config.toml
model = "segmentation model"
dataset = "simulated fluorescence microscopy of cells"
train_examples = 97500
image_size = 48
crop_scale_min = 1
horizontal_flip = true
translate = 0.06
cutout = 0.25
num_classes = 3
encoder_arch = "poolformer"
encoder_norm = "rmsnorm"
encoder_norm_position = "pre"
encoder_activation = "swiglu"
encoder_mlp_ratio = 3
encoder_parallel_block = true
encoder_inner_norm = false
encoder_drop_path = 0.05
encoder_patch_size = [2, 2]
encoder_depths = [3, 3, 3]
encoder_widths = [48, 96, 192]
decoder_norm = "batchnorm"
decoder_activation = "leaky_relu"
decoder_channel_attention = "se"
decoder_widths = [48, 96, 144, 192]
decoder_blocks_per_level = 3
decoder_block = "basic"
decoder_attention = false
decoder_upsampling = "transposed_conv"
init = "kaiming_normal"
residual_init = "none"
optimizer = "normuon"
muon_scale = "match_rms_adamw"
lr = 0.0055
momentum = 0.9
nesterov = true
orthogonalizer = "newton_schulz_5"
adamw_lr_other_params = 0.00093
magnitude_pruning = 0.7
steps = 2200
batch_size = 64
epochs = 1.4
lr_schedule = "wsd"
decay_fraction = 0.4
final_lr_fraction = 0
warmup_steps = 220
weight_decay = 0.4
adamw_weight_decay_other_params = 0.05
Rows from block 8 of the encoder of a small segmentation model, named by matrix and row number. Rows with one number belong to one neuron. Each number is 128 + 32 x the weight over its row's rms, rounded and kept within 0 to 255. All counts start at 0. Numbers have three digits each. After the name is the row's rms in percent of the matrix's.
After each neuron's rows are labels from the 100 images, of 14976, where the neuron reaches its largest size: "lies over" is the class under the peak. Only what is clearly more common there than usual is listed. The data: simulated fluorescence microscopy of cells.
# gate: MLP gate (encoder.blocks.8.mlp.gate.weight, 576x192), inputs 0-191
# fc1: MLP up (encoder.blocks.8.mlp.fc1.weight, 576x192), inputs 0-191
# fc2: MLP down (encoder.blocks.8.mlp.fc2.weight, 192x576, transposed), outputs 0-191

gate.349 078:111091128128128128124184093128128128128128128192128128057069128128128127073121037180128128128128128128128128188128081128128128187128128128128128128128128128128067128128084046128128000128128054128093128128128128128128128173128128128128128105231128128128128211128128128128128128128128128128119167128128125128133128128128159128136128128189128128128128188128128128182128128128224061128128128163128128128128104242192087074128128128128148128128128128121128128173128128128128128128128128100128128128128128128195128128128128128128015127119213174189061128128164128128128129205128070128
fc1.349 074:128128128128055163128128128128128083128128128086128128212213128127127128199091128116128128128128128128100128128128167159128112128128128128115128128178209128148128128154128254128169128110149128128128148128128128128128128128128147128128094128051128066167025128128000128128128128128128133128128128021085128128128061116128162128159128121128128139048133128128128128128128090128134128135128128128128177128128196128142058128128128124128128113128126128128128128127128128128128128128128038128082085128027128128128128139177078128128128128128072128028128128128127128128063128128087051128
fc2.349 030:128142114069128128128179128128168128128128128128128128128128128128128124128128128128124128017128128128128128128158128128205128128128130128128255128173183128128128128128128128128128128128128158099128157128128128255070128128128128128128128128128128128128128128128128128095128128128128039128010059095128128128212155114128126128128128128020049134202128128128128146148128128128128128128128128128128128128128085128128128128128128128000128196128128128128128128128128128128128128118128206128054128212128115128128128128128128128128163128155128128128128128056128128128128128128128125093
lies over: nucleus

gate.39 125:052112064128128128128128174068128128128156030128128128152128187128128000042128128128128128128128128128022201128128128106198035128128128203128128123128128128128114128128128128128128185185174128094128128139128128128128159128128144128128128128128159128128091128123128188128128128128128128128128128096128128128128128128128128201128128128096154128128128169120076128128128128128128120128056147128128081149128034128083128106115175128128128128128128128128128062208218128128128128128128128118128062128128128029128128128242128128128128128128128068128114128128128128129128128128128128128
fc1.39 120:128194212128188104128128083128128128158119128128128128162128128128128158128128128128179047128128128128128128128056255103128128042128128020128128128128128128118128128139069128128128128128128128128128128128128128128128128128128164128128128128201128028128128147128128128128128014230128128128128131245128128128128128128128040129126128128128128128128039128094128128128137128068128128187128128128128128128128128128119128128128128128128128128128100113128027128128098128128128128032137128128128128128128143128128128128190128128128128128128137128128128128204128219128128128101167128128
fc2.39 070:128128170128128128160128120235128128128128128120128128128128250128128128147210062128128128128128128172177128128128128050128128128113128128128097128128128128128111223128128142221128128128128031091128128090072128128128146128128173128128128128128128128098128192104128128128063128128128128128195128156189165128128128128128128128000053128128128128128128110128128128128128225128128128128178181128128128128128128128126080093128128128128128091128095128128128128128126128128128128128136128089205128128128171128128128128101199182128128099166128128255128128128128128128128097128128128128
lies over: cytoplasm

gate.537 105:128128128128252128128086128128123174128128128128128128141151128044128128128142079128128079066121128062128128128128128128128128107128173128128106074128128128128128043128128151128128128154202128128128128128128128128128128171128128137225128128128128162076128128128128128128189128128128128128128128128128128128128128128128235128128128128146128128244116128128128212121128128128128128128128128123128128133128158128128128000128128201128128065128128128128128128128107128165128128000121118128064128128128128128108120128128128128061208128128128128128128145077128128128128004128128128128
fc1.537 105:128128128100009128101181128128128128128128128111128128083091128212128128145128128128128128205128184149128128128128128128128128128128128174128146128128128128128128128098152128108128189128128128128128105128128128070128128061128128139128128128128128128128022128255128067128066143059128128128128128128137128156102128128099065128128040128127128128128128128128128054156127128115128128201128121128128128128128095128148128255120128128128128128128128128127128128180128255128128076128128141151128128128128128128128128128128134128186051128128152128128216128128128128128128128128238128128
fc2.537 199:115128128128154136138128128128128221061071128128128180128149097103081128088128128083197128128128128153161128128128000128128107212172128128105113128128057128128205128128128128154128128128128128128164145128128093128126128128128128128174128128128128131204128096099128128128128128253175128152172128128128128134137201044128173128125128183101119182128128128128118128174128128133128107128110128128128129100128128128164003116128128128128023128185147128128128128128128128212149125109140128128128196128128128128128128128098185128128128118128124087128128128128128128072106128128125194128
lies over: cytoplasm

gate.193 093:128171128150210128128217128128172128128128128164128128128128128128128158128128128159128137128113091076084255128128128167128128086128128128128128128180128128128128128128128128128128128128167134128128054128128107128128163183128128128129128128128128128128245128060128128058128128128128128125128128128128128128128149158128128128128128128176128128093004128128128128054063128118128128090128128120096128128128128128128128128128128244128128128128128128128128128128128128128128128128128183105117128243128128086231128128128128128128128128193128128180128097063102128128128128159211128029
fc1.193 096:128128128128066128128052128032128128190128097128128128128090128128128128128128128128128128128128128197126000213069128096128128128128021128128128128128128128102062074128128071128128128128128128128128196215128149128128128053128128128128128128187128128128128128195128128128128128128096090120128128128128160102128128128128128128107128128052128128128253102128146092128128128128128078128128128128128145128128128128128154128128136128128128208163128128087128128220107128128128128128081118128128128128128128128128162128070128128128128128044128128131162128201163128128054128128128159169
fc2.193 102:069128185140128128086101107128128123069113234128128122128128056128134076128128128078136128128128128128128128128104128128128116128128128128128128128128128161128128128138128128128128197117091128071139182128128073128193128128128128128126202128128113132128128128128158128157170128016128128128150145111128122128128176128128128128128096204128128255128128151128052128076128142097121128136128128128078128128128089138128128185128095128065128120128118128128128152128128096084128038128128148128128057128077128128128128128128179081101128128138128128059200255128128128128128054128128128198
lies over: nucleus

gate.472 080:128055128128128128000128128128128064125128205128109128128128128029162093128072170128128128078128128128128128128128128128128128128128128128128122128147128128128128128128128128128128128128128128128128128128128128128128128128249128128128128128128115128106128128146128128212128147128128128166128128128128128128128128255128128128128128128128128128128128128178185100128128128128148000128128086128128128165128128128027128128128128128128128128128128164140128128128128128110128128128128128128209128128093128128128128128089128120128128128128128128128128128128128128128128000128165128128
fc1.472 092:128128128105128187153158093080128086114128128128128128128128128137128194128128151128128167128128128128128128058128128128128083128042128128151128128128128045128128128128128128128128128075170128092128128128128224128126128065128128128128128128128047128128130177128128164128159128154065128128164089128128128128128146128128128128123128065128093083128128128128145128128128128128128128128255128119128040128158203148128194128128044128128128128128120114212128128128128144128128233106128114141101147128084128128128128154128128128062128043128162128128094128154035128128207121128128128235
fc2.472 039:127128128128128128128128128128128130128151128128128128104128128128128128128128136158128163128188128140128128128128128128142128128128222128128128085178128128128128128128128106128128043059099128180128107128128128125128128128128128128155128128114086128235128128048128128128128128128165081128096128035128113128213128128128002128128205128128128128128128128129128128128128128128128151128163128128128154128146128128128097128128205128128128128128128128128083128041070228128132128128168128128119179128128171128128128128169128128128128128064128128128128128019128128072128255128128128128
lies over: nucleus

gate.436 154:128128128043128186128128128128213143128128128241128128060213128128128128185128128128128128128128128137128169128190128128128128128113128058128128128128132128128210154133064068199090128128128128128128128047115088178128128039180072178128128128210128128128085209134180128107128128128128152128128128128128128128181128128128128151128128138139124183173128155108128128082128128182128118237128128128128128128048082155128128128128128187128128128128128128128128128050128128060128128128128161128128167128066128128128128086128135055128128128128128128071128128130110058128128128130112128128
fc1.436 134:128128155176128121128189128101038128128128135144128128128128128128128128065128128128096128060114128128128128155128128128128128128128099128153081128152128105128027118186128172056128128128128128128128124242107179152128085164128128128128128128079128128116128007194080128153182229128048013128128164119128128128120128128139128031128194128128159117188128128128128128128128094128143128077128128128128128128128164128176128128128195128188128115128128128200087081128128128128128128128128128094128128128162128128104128017128112128128128128128128128128128128128089128128128147128128054128
fc2.436 181:128055128128176128166128113128128128098128128213128048102128128144128210255099170148128128162128128141133128128128128212128100128128191128172128089128128059128128076128128128232128128128128139085128128128206091128238119128128168128128128128128240188128128128128128128128128163128150128128072128130145128179155128128128128128194128128116128128128128128128149124152050173128128128128150128128128127128162128163128128085128128128128128128128128128128128135144152128128083128128128128100192128128128141128128081128128046128066128139177192128128078128128128128128164171128128128170
lies over: cytoplasm

gate.278 110:110128128128128028128128128128023128128121128128128128128128128151101103173128128128128093128146128128073027128040128128128128128128160096128168075128124128034128128077013128128176128200133128128164050128128128128128089128128128128010128128061128128153069128128140128209128128128158128128034185128128177128128128128128128069128128128128128128128128128128128141128110128128128128128128128128128128145128163128128184128128128128128080128128128128128128128128128145128147128128128128123107128152179128178128128128128128128040128128128229078128067128128128125128128128223202128128
fc1.278 067:128128158128128238128128180128128128153128255036128128128128089128128128010128128128128128128128132128253128128128128128128206128021128128128128128128128108128128128128128128128128128128128128128116128128128128128128134128128128128128128128123128128098128128128128128128242039128128128128128128128128128128128128128112152128128128128128128128128128128128128128211128128128128195128128128040128128128128128128128128128133128128128214128042128128128128128128017128128183128128128128128128128128128128128128033128042128128128128128128128128094128041128128128128128128128128128128
fc2.278 057:128131128100128138128128128128128133128128128128128146128073128094128128128056128128211128132128128029128134054063128098128128128128128128145128128128128128128128097128128128122119128068142128128128179121013128128128065195128128104128128135128128142128128050128128128000128128083083128128128076141128128092128128138128169128128128128064128128128073147054190148140128128171128197073013182128165128171128128128079128128147062128033128160164128128128128129068128128128128128128128128128212105128147064128100194128128128128128128128128128170104084128128128128128137128161128128167
lies over: nucleus

gate.500 080:131128128128128128128128128128128118128128128128128128128128128026075128128128025128128146136086128082189128128128128128128128128128128128128128128128128105089128128235128101128128128145128128128128128142128128063128128128128128128128164144128128128128128128169128080128128128128128107128128128178153128000128128195128165128125128128128128128128128128146157083128128128128128128128065128123128251128053128138128000128128128128120128128127128128128128128128128128128128128128128128109128131128128128128135128128128164071128016128128128128230128128255128128122128128230128128128
fc1.500 079:128128128128128128128128128128128128156128128155128128128128236234128128128128128174128032128117128219128128128159245133128128128128128146128128165128136128128128128114092128128128128002128128088128149128131128224163128128128128054028128007139128121128128128128128092128128128128128128128128128128128163128128128128128077128128128128128128128128128128128128128128128081063128157012128128095080128128128128128109128214128052067030128128128128128068197128145128128128100147128128110128128108128128128128128128128128128128128128075128128128128128128128128128128128116057128097128
fc2.500 068:128128128128128128128128213128128128128128071128162128128128128128143094128128128128128077128128128004128128128128081128128143128128190128128128147128128128128128063128094128128128128128128128128128128128120042128141128128128011128128128128128128023128229128128128128128128128128152025128128128128128128128204128128112000128128128128128128128229128255175128128095128049206128128128101083128128128128128128128128128128078107128128128128111128128128128140128128128128128128128128155128128128127128128128128128128128128128156128162128128128128128128128128128220128145128128202128
lies over: cytoplasm

gate.255 124:128128128120128128128128128235212128128128146128128126046105128128128128128045128128094128128128128128128128128128128134224128128058128128128048128128163129128043115128128128128159129128128008192128128125052128128128128128128082128128128128128128127096128128128128104128128128088128128128128053128128128128128128179128128128128128128128128128128162128128128255128128100128128128128122128128161128193128173128128054128209128128128026128128128184128128128128128128128128128128128128108128200128128128181128128128055128128086128128164245128128128128128043182171128128128128128128
fc1.255 111:124128128148128128058128128255217172130128170128155171015128088128128128128128128223071128139087100128169128128128128128180095128027128139128128128128125144128128128069128159128150128128128128128128128163128174128170139128128128128128128255087128128128128128128128089128128128128126228128128000128095128128128128128194128128128128128129128165091128128128128217128128128047128128153128128110128128128096128128128128040128128128128128128128159128128109092128128128095128128128128187128128128128145128202140128103128153136094128177128128128128128068128128128128128134128128147128
fc2.255 082:128141128128128128128128128128125128128128128128128078128128159149128128128128128122024218255128128139128191128128128170128128073128128128128128128109128128128128128128174128128125128044126128128128128128127128128128128008128128202128128128128128128128088128128128128111128128128128128128128128128128194128128128128128128128052128128128128128128128128128128128128128149128128128128128128128128128128128128128128128244128128128128143128128128128161226128255178255128128128128128224085128128177128128084128128128105128128128128128128128128128128128128128128128128068128128128128
lies over: cytoplasm

gate.360 097:128203128128128202194128128128128039128128171128128067043128128128128128128128128169190107128104128128128128128128128153188125128096210128128128128091128019066142128128055128128059128128096128134151128208128128128128128128118128128128128185128182185186082023147043156128128128128128128089128064128079128128057128090088127128128128128128128128171128128128128128128128128083171128128098128128128198128128128128128152098121128128128035128128156128128128117098014039128128128167128128128128128128128128128128128128128128128128128128197128128128122102128146150128128156128128072128
fc1.360 093:088196128128085128128192128128128128077128128128111128128128201092093128146128077124128128128128128128128128128130128144179117128081128085128125128128074018050128201128128128128128128128134255128200128109185128128128128128119128128128128130128189128128128068128128128128117128128128128116128128149096128205128087128128106087165128128128046187128128128128128128128128128128205128191110128128128128128093069228114128099128128231128014128173128128128128128128128128128128128097179128128128128040191121128128197128095151153162128128128128128128128128128145128128105128072128094128
fc2.360 092:128128128128128128128128128128128128128057128128128128101128178128094128128128059128128128128128095128128128128128128128128128084128128128128128128184128128082190128128128128128128255128128098092217045128128128128128128128128147128128128128128125128128128127128128128128128128128128128128128102128128132128128111128128128128121128046128168128177128128128128128255128128042128129128128128128128128128255128177067128128128044090128128071128111128128128128128128128128022128128128128128128128128128128128128128142128128128224176128128128128128163172128219120065128128061126017128
lies over: cytoplasm

gate.368 118:128128128210128128120128128095128128128128128181128128021093128128174128128128128128128128128128220128146170128128174128111064128128128128055096128118128128077060128128142128027128125128168128128128128128128128128097128128128128035128128128128114128128089122128114128128105128101235123165128128128122136102128128166128128128075125179122128128128128128128053128166128141128128096128128128128195255128128128128128167128168128128085128128128128175128128128254128128064128140128128128105128128128128128162128128208128128128103128063128128128128128128128128128128128207128216128128
fc1.368 106:039128023128128128128128096113128128128207140128208170128128084128128128128079188128175128128128128128128128186128128128128128128128128128128101128053131128128128128128128128128128128128128112172115128034128122145128128128128128128128128151086128208128128128059128128128061128128128204128128040128128100128128132047229128128128128128128130133128182128140128128128128128128128128128150099128142157128128128128107128128128128141021128128128128128176112128171136128052148128128128128128128128142128128128128128114128128128128128000162128128128085128029128081128070255128128128113
fc2.368 047:128128128187128128128128128176128128128128128128128128128128128128046128128128128128200128212128038128128128119128128085128170128128000128128128044128128128128128128128128128128128128128128128102128128128128128128128128176128221128186128128128128128128019217095128069128128128128128114128044128128128128171042128128128128128128128116128081157128172128128128128095128092128128128172128128128128128128128086128132130000128128128128128007128128128117128128203128128128128128128128128128128076128171128128128128128034128128125128128128128128208128128168128128128128149074128128128
lies over: cytoplasm; nucleus

gate.421 089:128163128128128128128128084128128128128160128128128128128128128068046159126058128128128128128128128019128073128128128128128007128218128128128128128056128128182152128128128128128128128128128114128128128128128128128154128128128095128128108226128128129128128128128064128128128128128128128128128088128128128128128228139143128132128128127128128128128000128128128128128128235128128128128128128081128186128128128128128128128128055128128092128053122208128128128142109128128128128128128128128128128061128128128128128128128157128137128101128041128128128128128128128128255128239203128128
fc1.421 104:110128074128128043128102128128128128128122149128128128128128098128128072128206151103040128128128128128128160133128125083128128128128159151128128128128004128128107128128128128115128128155128128128128128128128128128128128128128111128128128057128128143038128121128211128128219128128128128128118128074128128128128128121078128184128128128128128060128221128128128128128128028128128218128255128139128108128128099128128128128128128128128128128215128128128208128220128128128128128086094128128128128128128087119128128227128128128128103128095145128128121074061114128128128128128158128117
fc2.421 064:128128207128128128128128128128128128128128128147223128128128128128170128128128092128128128069168128099128128128128128128128128128128128128128095128128130128128128128128128128128128128128128185128179128147128167128079148128128128128109180128128128127128128165128128163128128128128128128054128128128060128128239095128138128128128128128128066128128128128128128128027128128128128128128128128128128186083128128128139128128148212243128128128128128128128211128128128128128147128255128128128128128128128128128029109128128128128043125128042128128128128128128128005128090255128128128057
lies over: nucleus